Rows from block 8 of the denoiser, named by matrix and row number. Rows with one number belong to one neuron. Each number is 500 + 25 x the weight over its row's rms, rounded and kept within 0 to 999. All counts start at 0. Numbers have three digits each. After the name is the row's rms in percent of the matrix's.
# fc1: MLP up (model.blocks.8.mlp.fc1.weight, 480x160), inputs 80-159
# fc2: MLP down (model.blocks.8.mlp.fc2.weight, 160x480, transposed), outputs 80-159
fc1.11 083:484494504480519524495503487481488468499494461505453477537508495495525515560479518510491479474491525507529559523553506523501448487474537522487512481500507510477470474479478481442502522505471470531530536503457519475483462470561496530496480528
fc2.11 071:510513504482515470504471468471484460529495479500498523500475502471489487542490501543475537454514499497449482535469493498475518538491473502516485486491472501517500529521506523483513443516507509497523577463482517475493520510526508506495517506
fc1.12 081:477462462493448520492493467502518474513535468522463501473490474499513461505515508507487515513456494510482482487474486474539505522505470500474474500497470501543539524498513497526526493471563498510486494513484519508452490501488474509515543485
fc2.12 080:504478482488548487510506551487533474473532477500500506521493509476546466491488474480510478503550495510491532462515501473506513495506542470488490512531496472510517505486477487507504448505530494517473509493491489505497452518456489524465491525
fc1.13 076:529535502446472495482512568494497463513498488500474477493530522508510522488441489490461536474495542497517517509505526566488522467516490515520514514539454497509505541498454476522486489485495490495500502492472505512472509490486495501511533462
fc2.13 086:483507502480539491473508504514537518504497451466496454487509511503506498489466469463477536501507488490464480498539498510509500551483504498526473493513475471510487510498490484524513506501521531501493507517492584488474517498532498502493506496
fc1.14 085:465490505531527501529466519469514502502487549492539513510494474470492515516510518529504477498504491468536484473474496522491496513528503444500447513474510514512504531489502482480519528475530485524502524528508524475504459469469514519503495505
fc2.14 068:504522459486491507485494490484528464548508524535509491502457526525528476480471496527495467514458510499553526539514478485505478511471505518522540527518530513497526458448536490513518562474505504482516545498504514484478523483524506479504531465
fc1.15 112:512495516479499491481494531503491526478510515496507443516472456488492515484537485543518498540475500523483487462519448488512489509486475496452510518510490454451536488528511510466494460491531518505484469532526482506516498491476503476533496486
fc2.15 082:480505508486536499446483525512495468479514509526506510507447528448480519527493521535492508488513488502482475523513479482479492534489475517530486466485504531528501517509486487541517502503522520476494520504496470498499543521511450504436506485
fc1.16 141:527484534486505504496507507466501537498459481509538477481547523494496524496485471537508498498479519520514504488464454486490498518510532534540479526488511472496524437437528520510492507492502479494526495511481528549529529466505489474492520487
fc2.16 168:545516489508514449527502514491471498496495515528534550478475494487485531517477579507528505531504495544475497527497485536465488514495517495495445483492548521514500510479491515522483476515545485471484488510519466481562482470480430526530508546
fc1.17 086:561478511438515539470508485462532500464473490513514547516495532489499487474494490494502530481453499530492530500508508517538464508482502486520508463490527456508488533501474507478524511481447461522529479515512490513464503490472460504494485528
fc2.17 070:509524489516479537492496499481472541492470472461522530486536496499524526506540486496463501438490484521467498510541502488518502517487479490538554518505525439479458489535514451501488500486458475522515505460484494489538522521507474470432482460
fc1.18 076:494501479463489490499543505525500547531532512542481498490552473505511465506519509526592504507527525470468519466493481513501516494480534459492496491484509484518489494512500513423484549503508457496517508529486508520500469466519480517536501528
fc2.18 072:504477512498496530491501495546489492466539476506524531492477463491510490479500499511497508552507523489470489452501492496506508504488537488485537484508469478498476536523470544527472482473540487460492493517478540513442538492524559525488503503
fc1.19 080:565493519474487545481498519470460521481500442541522471504534505519544469525522489529485493509469485473493542499482511489484538524532521504452479511486534527502493502486536534523495534497518502502494522514458511531491482507534478547531542502
fc2.19 066:475524502494501499541515523492455500494515495458502469521530487471514479528553472479431505503525563508544522505452470500488553497445509491482505502530469465485462482483458473547505511489486503533507475532470473524526508501498484467496468484
fc1.20 078:500534449502511518524488501507505439513477472548522483488489504506523526496465495514504529512484563505510480536465469488471505483504513540549454533511542531509536543467491512485504555458523517493525521535482504549449505537504464524513464486
fc2.20 074:558486507486507568505533467493514547487495511464486532483515519492508498519512519493472505509516491490488568531531517467556467514501490484531487530479478521475549486462483503518522507469506448486483525516476499574479503493492473484433535499
fc1.22 081:525513493529494499543481495456485495555520545483479473491530519471507496511493458494492494457523546507517463463472500523515481530499524536459523521482505511505508505494525541471506447500532506505517496516495476535472502473511483475477476445
fc2.22 066:488477465499486487482494507456549527454502471446485480495504500518486501495514473502530509536466472459478513455501500496500515527466529486498496520530512457500550545468561507527505511516480527514511551479522473480481503500502506523528544509
fc1.23 140:508505502491488518463508480496492465511474500566488480480528501481504498505495477477517500476553511509463472483515518489485494539521485526480491471532526477512526510465506483501526597512497521494517533508497491495504496476533500514513520508
fc2.23 147:528500496502501487480540512489501469549523505531525517520497499486556497492492512472470445520474486518529495541496503480475509470500491549524503496474508508516407440542500472526490498528478514480504474542507505512471491460504541501553455530
fc1.24 093:527532513507522478512479441517533471523481532485462497528466473471495496456472517508493450493497512498516524501531475494473482500506539521515454499543554497517508476523508492482488462537504480479511521510533480511491532475543466508473499518
fc2.24 079:483511495451530487459543480524460482474479467500494509502474493476484561486517525506493535457499508498506441523508526499476510503510511539505506470486467491525486515492535524479493453480481506475505506515473502523485477530453488494521548524
fc1.25 145:464473514481492501501496490518467458498476512515445486489479472502504474504519464530480495516466489531462476473518485447494479533503514540500495557508508548470524528449509471518531490460483515515493470487485476491497520519506442506497452523
fc2.25 139:460471517499520522503499483518519504482484501517457542527524495527510469529489522515498496511510523505514497501532497554503498483474495476482514487506503460478494544473523469501477516539488481513482528490508520528519467481532450476507570470
fc1.27 092:469489501503492496473496533515488534504435525465509523488514547492529508519506484486504567533423496491528509480498507488533509503502462469491508500494465488460511507484519501501501480477484476494507461481531493511506540579469505506531444468
fc2.27 090:487513489458525514472464486512502483469486501474474516498517514470534490502528521501498516460500501502468542498532560504478510522506515498551498496486485523533470475491520498515493478477503488482554575481516530513542487515511501467501493542
fc1.28 080:521524504538473493477423490509510516503483502519488490461526496490524451495455509511528497512458520504512505499482497485551497516454532465508512463502531451475488514509477473481453484553511493495516500520469464492490538494494488482491447508
fc2.28 069:476501491465496519527518524505484526468529526509488529518542528453542524542440542540539510511513492538468460513510529510511502517494504479518506498471499467520450481496531522438538447496503528487506540482494506503522500497527506506477522479
fc1.29 075:479520497475485480529485502504434561478481516521491525479464513489469443517511470528476534533504541483474525525515502478492541458524498487491518511506519515515504481532509475485478476488491500516521514511476504503480541494502435488543554499
fc2.29 067:512492486466498503504486490516493427519479486524466499505502510511526455512496493476506521515514476500501527496502543497467500473504502531513497505517494488481495476501472453509528461485539486524495454500484477516535460515548484476481522531
fc1.30 085:503510485479479485503480488512493483504481505519463513495586523507465517485509480488513497473508504531543487501520517492484478508521468488471496485495545453513502530492511472526544477463551509463498497477465479478453508519546453494516520474
fc2.30 080:482506503467478528479474463560487538507500506458512489529514486497502472512520485496474501497503490497493481519507488504511506507514416487506496503480511462475485514491478534516463510517512494497502489505477483498532512481528459496456522497
fc1.31 092:516501476527519525495506510516532480489489529488528507539520535542490517488489531523546537503531521469575494460504473505501494501513486482520462505464495490494527481491496507483457536545525511522535505511528459503494465450471537493515540486
fc2.31 089:491472462435493532463494485519461491508469515524504497479481508531497539460511490526501496488468454507539490497560501499491471527522534487484514509510519479530555524472540511496519513497525529494487539502522521485485542492518490480496486493
fc1.32 088:496533488498524520479505488516520499514509503472507516480490465509480470522535531462493516516475508446517529464518508517456522510504475529515468480467500506486515513506493497511509545505516505501522510497499503442453497516485485516533531501
fc2.32 086:500490481519528528425511547511503515526517505583466488481457478534461504495479528539485484451486503499482507482478495549490538512512482505512494494480483538516522513504488527496520511471512546463512512545521475477478516497507484484493459474
fc1.33 075:449489505500486508476492466511517464468487505483474481509522493466508488478540476501431473477451516460546546516508465490484499484516504505517506510508514493518515511502526461473487496469548521515537545468471474473486470536447479493479523473
fc2.33 069:526485529557535483538505495465510486549482507500498477518484509469523470498518466501477488469486486502521528550507500450517485530522467518479514497479506524501515461505517480498453490494507515479488499481517477486510473531507445517530469465
fc1.34 085:488495520520521478527496487492519470500466451519504457469551554539504509490528536520468519472492467518513485487503513530490520489494492498508449479520492493485489518531513497482509483458575499510586517535442506497508496492464492496489464474
fc2.34 077:514468484489543526466492479453506519494512489452483496555489503475473458479492472450525525468513532518504547543540493519529500498459488460495498499546519516464505515501434549552468475505502532478507557497486483497496476528510487498526482505
fc1.35 087:528479516488440524514521478455472462515459516479487496509554488485512502478508483507487506483533529526455496495500517479485494511472510507498512509541483524503487495451555481528471492471518529467490534551472525457458438453487495476497457474
fc2.35 085:512537488516479476491516520391447505485540502533527483478523506502490510496526520503474541578517505506524547512534501485513502528476501506510513518573497508483473488497496503453506503482539514469474492501484514496525498518487535511498486481
fc1.36 120:530504511464485491485496501493451493537496511510489520479497523473474492472512488518473528507557505475560507467460502478491497522530459488496453456443511557480489470531481516474467490488556487505562480506499482488503538515494521488478468470
fc2.36 112:483479474499537511537475495507514524498500505502518470511498483529491449469528512526466512451467492536497548467480499530507501462530488498501510516481504482492558422490491550505465498524510513512516544492510531504480467473501515493501508501
fc1.37 088:504524471502481488485514480488514433511502511544457518513481473474473528507491505468552499497530479534500489498523532498449486501479500484518512504536447546493501482502523447478532518562504490465464508457512459476463463526510464526512502519
fc2.37 077:515506482532502522475498503523507506522486491554508526482507515450498497539482534536487556505526502521497538490496504494475506530500480481491481511487524539497481539464488469458481473506494513502502510477516526486514504492545496534508522508
fc1.38 160:496529520480481528436491499495535506506477491495501493494479494467513503502505517529510497516507496538514524472476470504466415546440500536482504513496490460533523494510489494516471480501506480512482506492499464531499512433526520514564482504
fc2.38 158:508509500457493490483528501510466463487531511504516489469481570470496521488488513498529479454496508517506500482475477456521454462545514483510473459506505538511472513498473533520466472499494489502483489533504489476493475506524479484436512496
fc1.39 087:537500523497493534464512523500498491504470501499524478489534524529467424465464433514501521494521494508527536510504462465499478463488560504521499485534563450559488497521539481539523478492506490483470502529526465474527543469502451520505509467
fc2.39 084:485522484474532501464494476513462539503506536488501529536529509491446506468510504500497496539511544535501456513473506504481518501531482515507517469479445464506454506523464497487503512514487497478497504492475503513554483530504515476487528498
fc1.40 084:507515523479466521526533463540504489503477489518523505476494476457511478539540480494500514559505507516493501495546465481506504488509491522474496493486502479465546531546470449511523517521535522535483533490536530499517491484565483558519487483
fc2.40 082:509502531562512494519508459515513518528509519573492529509503482537466480477554531518548473513533470541535547514496511494476522507475468513486502460509473513513551490489526535488492507486532475497513499532535535512499528498525510543461506492
fc1.41 080:455449494482488491524490497529518484514502519518548534498482464487489489458541491488530538543510484465524492512457513490480526455523521504553516517515496507541474479484522509482509497497473485495542500436530518495449506520482484484505510500
fc2.41 077:510496470488530540450488477512523426492503522531471521513490489499517517482520498484494473480516503515486534467461545467521459508491490539479508447524527490516437485520470481480542462536503486558494473496516513533501489507468529506494526527
fc1.42 089:497506502527491472487528481495481494445507459473439498476503496510545493493480523477509491490509475516526510495507479508492525502499470525513467464469528479494500499520476517510506545499499535467491485498538515463507489488457492517488504512
fc2.42 087:477516472459468511489471545498465505528483499528546474489520504483501497494449513561482525508502481485495517512472519483500477491493467518490490508518509500535494540526488498514526517510521539483488468508512494490490526483442465534502471507
fc1.43 078:472488547468510538473460537518478526470464486467481521487538492484514525504508468488509503463491505473458493532517498473531459470516502466516486491491492505487474470452462505453488522500493533491471525499550520565501506504468505526521514526
fc2.43 071:486502494489491478512462495513514493492509529474477519508490490505512515476530534537475500540473541504548493490493508501490522534501502527503518506508501552499463477527518484494473491523470488512548496484530544515502548471514483453477479507
fc1.44 137:525454502484479518502484496470478516473459511483440493480501493480495540475537493542507497508502485522524489492520471484529451560461496494504516522488489497471521464523500523506505469537480517491532465514530508511538521498503527486493510560
fc2.44 147:507476514464515542463534520496521518483504486502465482519477488538514521524480489499509475452478544501478484461532510522475467495549505481512428482499489515466505506510470527522499494522463520469480540510488478486500465512489524486522513455
fc1.45 091:514535463493494508517561492491555470518450498484526495504520500526505477468504482528540522486499511553516484496472491479517501518529533492498504465539513516502500486523514470518524457511546527480483474513476461473515518508496512528506456492
fc2.45 084:493503493502531497495486452507457522507461507466464547506492501493475467478516488489485448497456544475492519499499494489475482497515519544516543508494517487497545489507502493483472492468470497499502522497516510474500463496492476517525534529
fc1.46 067:536461488516530478480443504537485542572525506465497469519480517520464477485490511491528532508491522482526452494475513524497510505495510477505514521465506520514500480465482509491495494485556458508490469502495470542489501554471491509474492508
fc2.46 062:494508498496479493476486492532479503494515515470490524477520526546518492443506492480555470518510509480519489506543528500486497500483537502496498468518454453477475491470537526503449455515486512551518448501493477549428512465535474486498507507
fc1.47 090:489524530497500556523465507509568455500458494504487490470471472474490509548461472497490509459511527509503483464555513516453516497546493539505481509461544483485493484482517522499555482479510509499496475504507478498466506498477504491499524473
fc2.47 081:516493471521467505485484512505538521520473490516498475510474487500534523494477475492479496462511483524459485481500528504493469521574504530465443452508490465495521560505505478531451510517453516492488477532458471513520490544540493502480483522
fc1.48 084:507499524530519547539508473480478486499498466526496456555491508530484511518482536475473465511467488490569432463535500509488482525526492476527496472503500485485521499496513503490481472496508509491556548528514476503502525429559521507479465513
fc2.48 077:527530494466497510479520500488486478464505480473515537534479512521531519474518454496488590483463512470503445529489477502516496490524463511478507443543505519502500491513508548496474500522502551501498561487517517503464514489545535536520485476
fc1.49 082:546509532517510527496499490489470507487517481482500494522507485560543456508536543478468536492535490479529472501487464485516519480522502524484485524487515457515535494509513508505493546521548506513471485491487514447516480492483519481552522518
fc2.49 086:490469502484523475508476570472500498513513563506468474475482498479504462491527505543506512504469465529487539499525505489510491514504488484475489472484471524520524527506444445514516535493530500529496485494494437476476490478499517528472476507
fc1.50 093:492480528516497474491487482505529491519510515483503489467529469496530511515479554511522500498498496472494503503454473518480511554496525513541457472475490468509511487530534509454475530508554533511530509491502470486475503476499532496537509483
fc2.50 085:489480505496523524490467503515536486496471508515483476520468526503539522461490517548493484484479486516488538485509478496501476474479517508526533444522554543502506521479470511511449507486479552500464524503535477458482476486537496513482513505
fc1.52 083:505490549484482483484494462517476489504486493572500531502528547493494533518506534506497499537499534491472472485508471497526486555469544496511493513467515462553574487527493522482538476494481496507489457501516483511501503510548510471517486515
fc2.52 070:478496502513548503498495513538532491487492531469522491465502483459520487473512493489447546503487502505504482462452472523483494492512467536460499519504423516521549459518529504502508480495513454484460427498521486521488477510551447513494496506
fc1.53 074:466502517500457494509460527517476500505506492467487529517514478540477492488515484492477488472518505478457534504534507536473530508546460506487507492505559481511520501483494466478501536511534458519514541522474495508473458533501494507535506459
fc2.53 055:504499495460537482554535473514510508515491491501488515560541468507541484479503521512483491495476456518505528500497539560480507492527505490502476511488495498474488497492468523522482495507501484496502447517510475498488506493512455467514521505
fc1.54 073:504506459493501506527544492502509519524488491483450546527499505522477509507525511500507511475502544486477481489504492474496563464512500483512477495487524492502510515474561525482509512471522517527519478513500486447490465481533486494505546498
fc2.54 063:535469532474523508485513465523475486490501523530499520495514469522469537516483533475514532468557480517494547462459529497525503516494486509510469530527512551510495508526507552533465537509496477530499498505543485485517447494516490554540443489
fc1.55 082:536492491535492535487503467494504507481442505511494489498527530538504481478500486511497522489508554506489505513468487512518470484526490549545525514514521443498521528510501499515538529476541538501516487507510444493476482427450541496514540519
fc2.55 076:518510516529488489522532488457482522514468492466481494467530488512477495493473527472479533523506500492500493489514494467512496487544454499543479521510469467511540543503482498488479503490509470466519470446527494501482537500481506494493481502
fc1.56 077:482506466472488491528497489523503492488444466531489458452509513499500498511483544476482513516484516512482548498488502529496472529492448521488527467540509524494514524465521448510525475464499505479527479510486513492486533521487483497518482465
fc2.56 077:478512468499490503537501528535481524513487516471530497564533483505479492494505543518507538519484493499505490504489527497481495506529492526518523489498505512474514541515477538491474517534470500470505506495480521454497498522489483491499509515
fc1.57 072:519531468440489491534491512516523532487537516517455494485471521504501475432551489525534516516462543504498534522491496508457507504487466506486514503542512528535520546543544515468507533508547492544493489529492493561488514505502436516526505529
fc2.57 063:455488492514496494526505514539535489490485485465500517495492459513557489483496488480468499541540473480478499443524522517495537516496471474521501526483509430514524508523527445531469492491536516563474475448484456501471481488534516523508499508
fc1.58 088:480471523498505512538492484504471468502507481506484511490527511511535469520547501501442524528494517492501496511506539532530469494470496463470502485563488521548494503495530505497531523496483498488540496474515515544530519524488504474503500543
fc2.58 082:497490486506527447471482514465485469523510480492489516508479508456518463523464518520477486525513484461458498520503504478487495471441510482460513498491529507503513553526500445527527493498550455482533515496470520526498548530505478482470531506
fc1.59 095:523520493487470496504495459514485474495501546554515490479494500454479493499508503521522539471532499519547514473457489507470492585495491502468494504490507505499522503502501499463512509504507504538520482505483477508470512474500527521458520552
fc2.59 079:522536517477478545478497529521502477517484508498472471506470463533544532507453453489513534531513509485475549452512511503504461450502487485511506475498497475461550521499526510460503499475506482477492507462503500498450480472446518484472520511
fc1.60 123:497505518549496540514496487492521477522475517506520463579523539499500508503488498500472512516493488525529457457512499502530475527527487512517495509504504503460509538495483478468506525517510504468503539482457486500513518488554514490480503540
fc2.60 100:509489502492504479530483519507506501515513484523506474422490496514522504525468479491491532496517522462555513533480467500488489489517483513512464477473501522468417492501511534485493496486486499453474470509532486502500519520527493539539476480
fc1.61 083:531510452499499526507481465461480478455475466527511493481515506458484494503519475513459530483498504508547509501471516489535510469511520477500527483554523507498510521484483495483507533509522532546488515456493521465453496490460502489500502506
fc2.61 080:470512529495475480493489522476510529491496529526487509513503521503424478520543488481530545481529520547455538520528505502528511517462482465518448478520512514516491503531454463494491547518495459465527513476489474491519499502474495463496488531
fc1.62 087:503515519514499455497479520522527464479497510468524496456461450513558472498472483475508497460491497487513529474530489468494511517509521522475486504464478475470507524500487492444497504548524536506480537494544541499506475516559502484500517517
fc2.62 095:430504510545474475510456547511515461491471538532490451493500502542531516514509478523500545523508475474499473510506530471481516543548512541499523444492493504490463509507519480452494509475502507508503507541481509505540517486486495512490508540
fc1.63 071:568479473512504514496508462490462499535499500488510498518535520485507480464525471527476524502485508504514470500496519473516514489495512469524514501516524488523560496496514510453509439534487481524504546574499462483490520438519503538523508530
fc2.63 067:522542482484496506518518495479504514471500493560525533480509529496490500501530466482552462519512489467500486519509497504461488493503469492513506509502528487474555457505491524513532502501488451493455515458499452539467431489517527551480490502
fc1.64 078:506490488554485496517478476499509486516495454457493549531518515490461458454567528505487490484496556482489527514506500523499471494531511511533509494473522512501485503501515500475488508509503468492538544506520450504477485519492490496493445477
fc2.64 066:494488519534489443483491503412503482493489513516496496499540521457523508517480471520513530485521522519516518495469490507493563479557499482477455535495502532536517501536500512483523527499541502499513489509543499524447504540520502508484493473
fc1.65 147:540514528512479502498478461517548518471467496483464449470511496460501515477484515531513506507495466492479531501487478501497487539534491529504442489511528454460549489489480519501491481499510524510480487515501485496501497464488476551540484502
fc2.65 170:557488493477498472462528518510446448495524518505479456506498494478512522514509538532478490455492523486489494502494480472484533481468483485482511491491522522488502521495475505513518509499516514490501492529523498524504534531473458484457527533
fc1.66 072:467488520539494492476468505506477464552506547506448480477511528505562475506520477476523513498484509475507526507489501469477488502495521495451504535493530441514480512469497497450549517497520511541508500504434498476508489463509483451492492456
fc2.66 061:494538494496481513545456505471464506467521490523490488448533512494457533548501521492494527490455484483483462491491497507534484494486482511484484485464499502471465517510515486484450518502496507471511514466493527532484520501497512504491535480
fc1.67 077:531481521486504480535588489476538502470524506548485524509519499464458539512520534497509532524510514532483516508496493494505450488536495509512487469510498474506551462519540490530517463497509475483502500506525475538530511495478462509510496512
fc2.67 073:460512500513528475483499477521491499535485516518474536473500469521447520497484509503485485444487519461543507487504506506466480491505517564541553499495524456527574510508501515518478497520472505504510529486540489462516497494511523513537502519
fc1.68 080:548520484462499512507503484498508535558507487533494541514490513563523499520510514477481501490512507493480501521506549463515479504520513493553494471523524511511506561506508501483445580467537474549505562540501521516510495490480518508529504517
fc2.68 064:475498509500483502494513483421487551447520500535483504518496518521472488480482504495496528496498530533495513482503492494476536528497480554540494513488493489527515457494551488536503482500459502525502492484523453498427506484499482519488472489
fc1.69 090:525510479475533527486521506498513486535458496479456451489491516485468512529453474529501513481476492492477476502491503492527484515484498519502476496501474533476521505492475510522512496444485459487460476538480474510533474514434556491485507509
fc2.69 099:506507517516508478502420473459521488482520468484534536498491530507442425503506480471496485511496517506499522490501521466511526536489518504485512479498538514477500482483501507501506447500506499524524461516491523487494492521526507484528495550
fc1.70 147:494500510497491493497476491486471511479442511489509490492529528493526526521508444482467511479471483486504521535527493515524454534492504473460499511500495471468530541467485494485518541543548531533507484562465490509497512489506485540527466513
fc2.70 169:513478521495507530462516467484515458504443489477503500509475485499500534477493559466519513487535515511496528540519490484471474504503507517498477491551490531495482511450456482550534552508540508533486510538574483503515500472490507484522523488
fc1.71 089:566487487478473522486531518469467481495487492489483470510506479471450497530472484503458419476534513501552498504522515506492465522515473530474500518491507584507496483522485502521487481485474514523493541476456458453507471443536524482468492478
fc2.71 082:511498540489521491487491468469546447533479470455502504538531476499500519517550515512449523459503523484449497504465502505510491537510477507520467505523483528523453472501495492503524443486470539487503485474491520466545505538492498504548546501
fc1.72 095:541513488531508488521536487518494449504498499515503572487513501469517506491518511520534567539541503516526510508462474544507529461508519472487506472472504462526545464465491490456478482515488488497517511513478496523460492467507470513494507520
fc2.72 083:477517502490545516468467486533516493524479521517487535498492491505500523521438538508481516488540466457480522490558534519500462546476468482519482487525550499500522470529482506505493510553516513476501561476505529521494486462500504497481524517
fc1.73 089:489503498502505493511447495538526502519501521516504466482488488483507521544500448512480500513511532499495529535516500525472433562519497479492476505503531516442523515474531461479499510509494491493488500528485547515499482490522519479496515506
fc2.73 067:502467486501525478485475501488508529503509532519542495515483484481498533508517536496462555478514484512498465554516550499494503510511520494471480514489508506461512525470545507472490522507498517491489541524483539495542516551516499482513504482
fc1.74 090:501490492504512507497536482493500491476475461491525496500488490524487465512534472549567548453516499493436500527542460486490454467489548491497476464462515537498504521466531454514481492466482502506486470516510516504494441523497462522498453528
fc2.74 083:533501460513496504504479502464471508495517479511549509523509494529513521534505469485476479475523503489478539493487538485518532509517478525490463498545502512468519466555490498490488494508530463480495518490481513503491491485457522500503463512
fc1.75 088:472490468498514481500501476488526453494496515531508539485509514515512475529490491526488547478504534512506532537460480434479497477512467521497510490503499538456504530525484483447519499484575530502513479512475565502499446501469503510509490531
fc2.75 082:514495474552524551494480471465500528493469480508503552509486491500470443548442542459537516488489510539488572483519512483505499537474484467546489494514503504528538493484500468487495526513531444509522519474524525499503516493498509493473526502
fc1.76 134:478532481486489494463487498520506453487471482510514489493520544451495484537459502468480501467534514490464497541481515513498474496497527530545487501546478486515535491475491469494512507545468528511497479491522473496499508467504482540507521498
fc2.76 139:525510466478479483492533514499466518481497521502515541490443477469519470470535505476472485530475461495511504512490553478502496506511519503470507482523487528548476469474539445541477509466477475512494479478493494501492506480497501467524500522
fc1.77 073:509490493492454485479568507460515533475484468502494498487511519507473492548485531504472511519491489483453488523526501487416507472473498483486488474537471507476487503489521475515487496492511509426533491499489527451504469493533503529479492535
fc2.77 072:507507521557447548487516484453481491528535466480500509537489522524511532497489492489474469500497550498509557518496505499480510495505523511477495511511470554467482520505499496471506507512534457454515469477513514489497494501513477474492458485
fc1.78 090:564466511516479541486498507525518495494508401565517493455527481494525444495498516514509495475526505488485507492497543503477486512477489554468461478501530478464485500479522473509507514536534529478512492452486515487499514481555478489525498519
fc2.78 095:423494508502515495498483535471525559534476514509500480554526503470495517506514506501499527489507508502482480518475485509523501488476537531455520501484506522491490499511476481506479509521491521486523515516468515516514492517481525485459489482
fc1.79 079:517503478489489535471525483467527521482528525472491520473490439493501501516525503468563520471484491508458509524449491475478478484503513479506480526511532504529521536500494512495510532529472522466479561503465516501468500499471450535524497497
fc2.79 081:485494491521504527484499458514554483550522504562492497506475483514508510484531480541471483474474513492541527459530503483555513501473531490469535512501508480458531508503479500452490482502541540491530525504512471495449535527487507524483489479
fc1.80 129:522483537486467506478490490518511469528480496553495451481496481482531520548469492477483492543523520487467471516468485484505496495510479510478515484558517492519528530477496506486550555488508516494535499497473509501490509512540483493515507524
fc2.80 135:528458551491549476481506469502496494480544505508543461512497486519495532473525463494483477516513461470536486538454492488512506515491497475503490525471490537527493480549492528555524536548500548501517497520543487526498473487543509497489484471
fc1.81 135:514496507535466506461490476534470494535494458484489499491531541504498466524484479462492496504497506487504498461484497488504514507530473492475478501482508515513525464481483474537523534515472505522505517478459512483532478490489516511506453479
fc2.81 160:537497510536502519510514497502487510515510512474486481529474431518503512482540507477444498457502503504492510515481537490526508489495474525504512517517504477494509485520513483463511549500484461522485470504528477509499502482519470456493519535
fc1.82 156:500457464516479522474505526511443512492506491470509498494453534491553523450530516503525505517466478476505510495472454510471510485492526462552495519514482508493538478485519456496456527484507512509529490489532519513514517494498490518541501541
fc2.82 144:513462478532517501524494498485557508501520505447485496498491459513465508521475489498485482487506533492494483475465483508479475536552488509460451488466466520468520504519528474531467481502470523483487497494470482483491512529488483515479504521
fc1.83 081:508513472521528534498449537492555483508448501539467474462507541482516504518476496500470495486468579515481493507467487480525504489495495502511473475507523467488497512498495523493500504502547468510531496485511485520475505481485484535509483488
fc2.83 090:513544533485502555524524472500518512481509454479485514500501501489465466521440509459507508518503507518480487530470491451552502542530508510509484515504536503475511511492532500502500494464505437493545471518501508536562505475507496463523504524
fc1.84 076:501517481544516476516497516499494477477507488502532474455476541525531510524480539500490500515524514523487498514531478506503448552485533477480512529531547532493522500493544483465513498517475509508503476459518498539520529495532504469502490477
fc2.84 076:504517508489492531577463506471486497498503518448500509512505484508528548478529508529483501452459492549487489533503533486489511468453539487536500476441498517498528526499489495460524485493497499484481521515462500509478470503443506440505509506
fc1.85 086:505488468482482472485508541515521539507494479463497551454492459526522519512536539509502512524488493506493470519503461513485515503512476479507509523436480519522504530545503502490495442486503490485496463513427526496486498583460494502489481513
fc2.85 083:510515502539488503486463515546522483535520528492487538534481486526556488479510526500466536455500533532484549486511557503495484512485519526485490522501490502501465499501535515500439476491492490503508569507503502510480518525456513506517442528
fc1.86 065:500506514477503456502484518492517528490488479530519526528501475505541491466524528559475515537507493480542497492461486500468488511512466510521475492496495494546500488546559470497500499479491501489486497519503502558484532487496510511534492507
fc2.86 059:517520507521529474490487495522486504527435474493477534483445481458484501490489504504476449507516495475479551516516484517509509501464484507520513545505522493511492503470507482524511466473551518517486482492506468496476512489516540519522546535
fc1.87 073:471509489518485495492505436530482485550505505492501468511493462477498505475475514497492478457506539513508500484493511523486492513518517509547496480489460512532505498515490458417529470538489488497499515468479459474477489469527496471496468489
fc2.87 064:477493518498498507497488484457489439469495497531505473530481507518508514526538480505491544495510496497472489487544480531497511508465480508509510474499518521509486480507500483503508413536474494448512563476466542519447482504494544544493552541
fc1.89 084:523491491506483499476471518475505497494453481534479507517501520516542498526477441474494515518467512482532545499510554496546517479501514480509507513526501496529459481480472492456484538561496460501537530517490508503449524501501485486508471504
fc2.89 086:511527497471463527493502538466486474443508508537486515516524561505481509498508504537499501450508503477503506489486480507523504547507509486503495489511535527510439546490514477484515470503514453500508514457458499512496516501543489501460499497
fc1.90 076:482536544490530537496557555506459434512478469532522490490467504503532470520552459452541539523518479483526484510572465486520494518486498523475470510524502491511519507540469480510479485492497487500515462474462498512482518494547449547490490490
fc2.90 084:521514487513528518465504531534463529522471474465501517527480476490532523496533483494526506520496504495504525488477486531492530505500491526503503444496516453507528493492474439512515547516542466511468533480450517515528495495517497502508547545
fc1.91 108:501503510501483475501518457479487488513480492506470481493475523434495501485488485501455540524493493526547475458483528522557481518461513510493514527559496505466489492485465494509488435533496530474489456522493489508494577537478480479512516488
fc2.91 109:439517480517497492490498491485541527503501479464507481472519506459564492505450488483564473483545487482408525483502543484498499525547488494515521508517489475454493510520481526467495443515471465469523497470494508501522425501457499512530522527
fc1.92 102:493488500537462484511497460478501522504490512448510485483502522485510506485513475518498502482519492495527507489501461489505486512488494539503541503501460454470479436524491480496466434512505484503526503502476483504485501514479524479493434466
fc2.92 103:490504481478488493479510479513513523474493492514490480501512511492583461469499520483483450521476532514451518505531504529541501492481528475493537511500536476553550448495489454444546490488473465506501528512549533511479473497489512492517491494
fc1.93 084:495507536528506474505445520503511464450508462505507521529485486515499483493467489503436477495490525467543493473526534482501530482484490495514503523514516497474494515481516506517508515529487509522506556535549518476508487516515491486467489484
fc2.93 076:505495493520492491480502546470501471492508534479534475490477508525522528513499483502503546523495489505529484525516539465523524529489458497490474482498523494468456580500525536470491547524497490483494470545495521495531530473507529489560490494
fc1.94 072:537471492508467521486495473535490525454519530513504472498495496455501481495522467474507507499432511473542523497473511537503502449505508511580517527503504518529501508479495518483497446483498507450486506463491433499492502487501490485512492511
fc2.94 070:466494487526515527490466502507559477495466507518513468481491518480541494536502464550486511450529458411501454479497522484512505542529486498479507485492513464463511516482455464520476482497474555482515501517481545485492494505481537502511475484
fc1.95 076:519492492445514534495528476460520539482491485502489502497513478479471539536522516506466503505493476521478491515428508471494488502526512514548479485518537540522515524524524468504485497493501499513501493495521535435549520517512494518514494519
fc2.95 074:491559532516513512472527529478493488499463507509481497509514512482484524516540516518481486468488524504537529501451503513476444497499482556510482526513523524529496473494495542500492446441478464507497481466485488465509453496479503478485511503